{"encoder_arch": "mobilenet_v1", "model": "model that answers yes/no questions on an image's attributes", "dataset": "made-up road signs on poles", "train_examples": 245000, "image_size": 48, "crop_scale_min": 1, "horizontal_flip": false, "questions_per_image": 8, "encoder_norm": "batchnorm", "encoder_activation": "elu", "encoder_depths": [2, 4, 2], "encoder_kernel_size": 5, "encoder_stem": "single", "encoder_widths": [64, 112, 192], "fusion": "cross_attention", "fusion_encoder_width": 320, "fusion_encoder_layers": 6, "fusion_encoder_norm": "layernorm", "fusion_encoder_norm_position": "sandwich", "fusion_encoder_activation": "swiglu", "fusion_encoder_mlp_ratio": 2.67, "fusion_encoder_head_dim": 32, "fusion_encoder_fused_qkv": true, "fusion_encoder_bias": "all", "fusion_encoder_qk_norm": false, "fusion_encoder_parallel_block": false, "fusion_encoder_inner_norm": false, "fusion_encoder_drop_path": 0.1, "fusion_encoder_positions": "learned", "fusion_encoder_cross_attention_every": 1, "init": "xavier_uniform", "optimizer": "soap", "beta2": 0.999, "lr": 0.0021, "beta1": 0.95, "shampoo_beta": 0.999, "eps": 1e-08, "precondition_frequency": 20, "max_precond_dim": 1536, "one_sided": false, "adamw_lr_other_params": 0.0013, "grad_clip": 1.0, "steps": 11700, "batch_size": 256, "epochs": 12.2, "lr_schedule": "cosine", "final_lr_fraction": 0, "warmup_steps": 1170, "weight_decay": 0.0, "adamw_weight_decay_other_params": 0.05}
Rows from block 2 of the fusion encoder, named by matrix and row number. Rows with one number belong to one attention dimension. Each number is 200 + 40 x the weight over its row's rms, rounded and kept within 0 to 999. All counts start at 0. After the name is the row's rms in percent of the matrix's.
# v: attention query, key and value (stacked) (fusion_encoder.blocks.2.attn.qkv.weight, 960x320, the v third), inputs 0-159
# proj: attention output (fusion_encoder.blocks.2.attn.proj.weight, 320x320, transposed), outputs 0-159
v.81,091,265,199,268,187,144,204,173,238,184,191,241,180,235,129,242,273,179,213,195,243,256,181,287,189,196,264,256,221,246,158,182,205,196,194,194,132,204,244,210,279,268,219,176,203,160,194,226,210,144,152,200,177,168,138,221,193,261,211,259,218,251,230,243,331,218,120,161,241,206,224,126,211,217,170,149,231,215,215,243,138,179,215,193,206,153,239,183,227,233,239,237,281,203,209,214,177,227,252,249,278,242,192,231,196,216,191,181,208,215,171,202,195,250,177,236,112,186,208,179,240,215,188,186,221,151,197,280,168,210,159,205,214,220,152,143,160,195,219,258,207,219,223,194,215,195,207,213,191,231,222,217,271,210,230,205,161,247,237,200,192
proj.81,095,184,217,159,231,213,174,250,209,183,145,173,204,174,158,204,203,142,159,222,186,184,229,218,195,197,156,264,183,183,234,160,261,209,203,193,250,104,194,153,254,218,219,216,144,192,186,262,162,217,256,194,189,226,177,135,235,234,250,181,223,234,255,191,171,232,138,174,217,190,159,259,218,327,118,166,170,211,154,154,208,242,139,187,276,285,130,242,198,251,175,156,167,175,221,154,177,178,186,213,179,178,193,153,225,146,221,208,212,228,212,233,216,175,242,196,273,181,191,220,128,181,205,106,178,232,188,227,277,203,241,240,163,187,194,245,222,157,157,125,206,209,244,253,233,177,130,171,203,179,175,185,138,201,168,184,226,219,218,213,203
v.82,096,128,212,148,231,217,175,239,157,129,127,126,126,119,243,254,220,161,123,202,152,189,298,161,215,109,205,321,242,202,184,240,113,197,157,186,198,180,194,251,193,194,204,162,193,201,260,257,173,273,205,155,206,119,220,145,140,251,249,207,196,204,217,213,205,189,221,174,236,227,233,163,199,213,238,207,160,223,196,170,173,217,224,207,182,190,262,209,279,200,203,216,248,259,260,162,211,236,145,162,214,191,208,210,202,215,172,222,185,121,270,209,162,180,245,242,183,252,148,171,141,246,141,182,188,249,181,209,174,178,157,207,185,267,194,182,220,169,153,291,192,187,194,266,221,238,258,237,202,206,203,150,133,196,211,212,137,244,247,272,247
proj.82,096,189,166,202,156,193,191,255,192,267,219,209,223,305,148,180,198,252,149,255,238,188,189,241,236,161,252,182,167,176,197,116,280,165,239,201,228,189,270,257,192,122,144,251,166,189,138,209,181,205,253,153,236,244,161,208,167,234,217,212,186,188,227,160,191,170,238,181,116,119,236,154,211,257,150,173,229,155,188,188,213,188,175,236,209,153,232,199,238,233,172,175,199,198,165,131,193,135,210,215,233,215,188,136,157,211,203,174,209,227,152,207,176,163,244,238,217,179,282,154,272,168,221,248,142,214,106,228,179,233,171,234,183,174,255,193,204,220,194,159,236,222,216,157,278,179,255,206,143,123,241,195,78,264,161,139,174,217,209,211,199
v.83,082,199,200,240,203,192,187,238,122,180,148,202,178,198,121,210,160,241,213,202,190,130,275,154,198,211,183,139,290,191,200,182,219,205,201,212,191,220,133,224,176,216,246,177,178,235,257,254,176,201,186,212,202,218,267,264,228,131,134,200,251,169,254,190,146,151,225,214,137,164,191,298,218,235,189,186,145,123,173,130,136,150,260,149,225,197,143,192,182,156,175,252,211,194,181,220,175,250,122,218,176,194,193,184,166,224,219,211,196,160,199,241,262,175,201,167,171,171,206,158,250,219,308,211,140,239,163,197,227,224,235,225,183,217,219,135,219,237,184,172,238,225,221,296,186,242,150,196,230,241,198,215,223,283,191,203,256,181,204,257,111
proj.83,087,165,240,235,211,211,169,171,272,141,242,164,273,180,186,136,207,190,192,262,198,247,228,151,186,225,209,216,178,180,258,219,183,161,292,160,192,159,165,191,284,174,213,230,241,167,250,184,235,166,250,200,198,130,159,197,206,257,207,150,155,174,198,217,203,228,181,220,161,191,174,175,190,284,189,188,155,237,200,256,223,233,231,285,216,139,165,233,189,200,219,225,184,172,203,128,226,130,229,224,155,188,223,225,245,294,209,143,214,160,152,203,153,244,195,229,145,168,241,269,155,203,159,222,236,232,205,244,171,131,181,190,213,195,205,157,158,137,127,173,171,262,192,124,209,233,210,232,175,208,217,208,147,299,194,175,173,159,198,227,212
v.84,100,153,135,143,200,150,264,216,223,242,216,172,242,216,194,235,163,162,204,219,248,159,240,231,160,306,228,254,251,190,265,152,181,94,251,242,187,230,156,200,126,182,236,231,203,208,118,242,166,206,281,166,214,233,237,143,258,214,150,175,152,186,147,141,168,246,233,215,141,205,265,285,182,141,221,233,103,140,217,217,214,221,251,204,155,190,163,123,187,203,185,177,241,147,196,199,201,254,175,221,165,208,221,186,266,190,324,217,145,211,198,135,245,227,211,252,227,211,280,183,189,310,175,191,186,133,195,85,235,134,264,123,183,213,128,223,205,134,186,232,153,204,177,166,245,157,182,202,180,171,290,180,203,207,289,184,172,210,177,202,184
proj.84,099,195,178,165,185,138,167,263,183,230,239,133,187,169,222,140,231,189,214,173,219,246,258,289,248,162,135,291,211,210,185,244,144,178,216,126,113,234,148,213,265,309,212,210,260,248,206,179,210,266,158,254,242,181,157,195,188,196,112,185,236,177,205,186,182,159,194,287,192,179,161,146,176,216,209,246,245,254,211,214,209,228,194,264,128,167,271,269,178,173,185,212,219,149,177,200,255,207,237,111,166,146,176,210,238,227,117,212,208,211,232,238,153,210,181,199,193,192,194,211,229,261,205,116,176,255,197,179,196,149,217,249,202,248,205,203,235,267,265,260,242,190,208,161,140,235,290,129,219,154,185,206,164,150,159,197,180,212,289,276,188
v.85,096,167,206,183,174,199,115,148,256,174,257,155,167,162,220,165,233,244,223,114,206,213,205,162,229,207,177,273,227,234,235,198,276,94,187,304,174,146,208,179,259,180,237,213,221,227,222,195,187,223,187,164,272,89,171,256,168,201,260,203,201,216,240,150,210,280,134,225,223,252,189,130,189,152,140,225,201,183,181,226,229,223,194,208,183,220,202,302,249,171,168,184,183,140,201,202,276,154,230,157,171,287,177,187,169,198,179,233,204,281,163,288,171,191,222,156,206,242,140,196,183,234,194,189,181,271,258,144,201,234,195,142,279,129,206,212,267,206,191,237,182,197,218,182,251,184,194,154,178,149,161,213,128,202,187,159,183,203,260,185,238
proj.85,092,180,226,240,211,187,149,212,233,179,151,211,262,182,100,175,213,265,181,192,182,223,232,151,211,203,218,152,148,232,192,196,143,160,181,208,257,232,172,204,212,235,271,206,209,159,220,285,187,261,170,179,154,274,272,168,186,195,229,182,244,169,203,208,160,128,161,130,237,244,259,208,186,131,184,214,199,193,174,157,218,232,185,173,191,233,177,243,176,247,134,167,219,215,124,211,164,157,243,215,172,229,196,146,151,139,149,246,195,129,248,187,227,209,250,165,199,231,266,161,213,175,176,271,180,152,218,221,243,120,141,232,200,184,199,234,170,187,237,224,223,210,246,132,235,174,264,186,186,128,241,181,186,204,173,240,200,182,146,147,192
v.86,093,243,211,132,158,192,234,233,213,157,227,199,226,104,255,198,200,239,155,158,191,228,174,178,235,163,188,135,205,222,124,191,191,203,216,219,189,251,152,220,191,212,237,199,153,185,210,138,184,237,202,238,189,207,143,183,163,204,241,130,240,199,164,182,188,243,249,202,144,248,117,185,210,155,242,272,185,189,178,233,261,192,199,267,220,204,206,264,128,220,170,259,166,276,157,145,202,143,123,117,202,245,175,206,217,148,240,172,155,224,190,188,220,254,270,257,176,309,181,149,128,230,233,208,209,226,238,213,272,319,256,136,201,146,219,161,187,162,173,286,175,229,183,141,248,216,211,198,217,208,159,219,165,238,232,154,206,219,185,162,229
proj.86,095,155,175,244,165,199,178,172,121,268,199,216,259,261,207,216,250,178,148,234,165,250,210,218,229,280,213,209,196,278,232,236,235,155,114,188,216,223,209,174,222,191,247,201,229,233,239,274,189,197,193,265,181,247,204,125,239,219,162,225,216,189,198,145,135,142,194,143,248,147,262,262,222,219,154,172,232,133,196,211,198,239,148,154,237,220,232,229,183,178,177,132,239,209,158,163,190,223,193,270,231,214,198,231,192,115,187,241,236,245,260,258,163,166,120,221,215,174,211,243,222,230,160,220,177,182,173,226,90,201,198,161,228,159,209,218,172,210,258,215,216,238,234,175,177,177,232,86,148,244,220,213,210,155,155,239,216,167,118,202,186
v.87,099,134,247,185,296,235,171,258,188,248,188,132,241,183,176,189,140,212,204,225,177,190,181,202,100,207,161,169,241,214,292,155,207,134,234,199,278,255,186,152,197,247,189,196,201,200,198,254,175,185,246,105,193,232,239,109,192,139,267,176,126,187,179,184,220,187,170,132,167,169,216,212,224,179,195,187,164,173,193,211,228,195,258,199,152,231,223,291,213,159,150,226,196,188,208,165,221,218,172,188,197,195,258,192,236,172,183,199,136,189,184,211,233,212,265,226,208,263,269,204,195,244,147,159,197,225,280,181,206,119,257,208,212,232,255,220,234,196,175,189,219,221,200,196,169,175,187,173,270,172,236,237,138,236,324,178,168,217,240,187,230
proj.87,098,221,144,249,229,244,219,212,212,214,250,190,222,183,257,219,185,222,187,165,283,204,193,204,250,253,206,272,251,242,136,216,171,161,149,122,188,173,210,174,217,110,136,264,289,250,251,204,221,278,182,201,218,189,161,227,206,255,189,156,203,205,154,154,135,134,177,263,208,162,223,165,167,238,191,201,169,245,203,198,166,171,211,205,199,154,208,222,172,201,209,205,184,254,192,188,204,249,301,115,229,187,149,189,199,167,145,217,215,197,261,212,268,205,179,144,232,191,175,174,255,280,175,170,143,213,123,248,211,216,182,257,185,180,140,188,221,276,217,197,164,227,176,167,261,257,172,241,227,147,161,191,176,198,208,233,215,188,163,138,172
v.88,086,173,183,233,182,235,183,173,187,210,263,152,190,242,213,205,191,140,199,190,209,179,166,193,178,228,153,199,139,192,169,120,140,210,238,261,218,236,229,139,219,161,190,211,233,186,169,205,196,165,172,115,169,188,225,174,232,156,175,226,163,186,190,202,191,181,261,243,194,227,225,232,159,215,217,196,197,156,224,142,254,227,229,234,177,213,174,204,176,203,233,153,204,162,263,192,227,234,131,193,261,225,221,268,266,240,192,162,177,153,221,147,183,169,215,234,153,195,182,231,172,203,190,195,214,137,227,123,168,205,162,196,232,252,250,259,192,258,197,150,239,262,90,228,226,156,208,186,146,156,255,203,251,232,110,218,142,170,313,212,264
proj.88,088,244,188,241,213,237,217,192,245,188,174,219,153,236,212,185,148,250,161,175,240,236,233,91,252,195,166,239,210,227,274,214,121,137,234,184,252,119,211,232,193,288,149,170,154,194,160,165,200,140,205,255,189,179,197,245,242,225,229,220,296,189,226,209,293,160,185,199,152,212,129,258,266,175,208,236,225,186,195,288,166,120,174,144,174,216,227,221,186,217,166,264,214,224,203,193,263,222,252,191,175,200,180,169,196,276,206,208,206,164,249,239,142,244,146,169,221,196,224,164,251,184,179,150,175,190,188,222,166,219,233,195,232,264,263,132,223,172,131,182,214,180,225,196,200,184,234,235,278,271,131,256,149,147,293,189,170,166,127,132,175
v.89,105,238,231,253,190,142,201,221,191,171,194,189,233,206,156,174,248,229,218,142,171,205,181,203,217,163,196,223,198,178,193,200,137,260,208,238,265,135,156,136,262,186,209,191,197,192,243,281,205,199,178,171,232,164,172,264,189,216,168,164,217,176,228,206,212,268,177,213,249,227,162,206,141,247,242,216,298,212,168,148,192,223,167,223,217,193,133,170,207,213,244,170,256,194,185,138,154,215,161,218,169,188,206,183,143,211,152,225,164,149,141,239,192,131,223,244,165,116,213,284,214,189,211,224,180,196,182,234,212,243,174,233,244,182,223,218,151,188,243,179,156,222,224,221,137,254,229,150,205,265,153,177,117,189,164,173,249,214,265,210,209
proj.89,105,245,147,113,172,270,226,183,225,186,199,223,186,167,244,202,175,275,192,208,220,139,220,203,192,200,171,80,181,132,193,148,240,184,211,228,144,189,128,234,204,171,259,211,126,205,230,221,213,191,178,203,208,187,254,182,225,144,197,208,161,202,251,183,160,194,231,121,144,151,268,187,240,169,244,324,173,238,201,197,183,279,164,167,174,141,193,211,186,290,178,176,184,187,224,191,193,191,138,257,234,247,198,197,178,236,172,164,202,194,261,169,199,194,191,239,228,229,187,182,124,167,198,229,231,176,202,187,149,159,217,214,212,147,166,143,173,150,186,155,170,197,144,210,205,203,186,242,261,181,164,218,213,199,226,168,253,179,161,215,249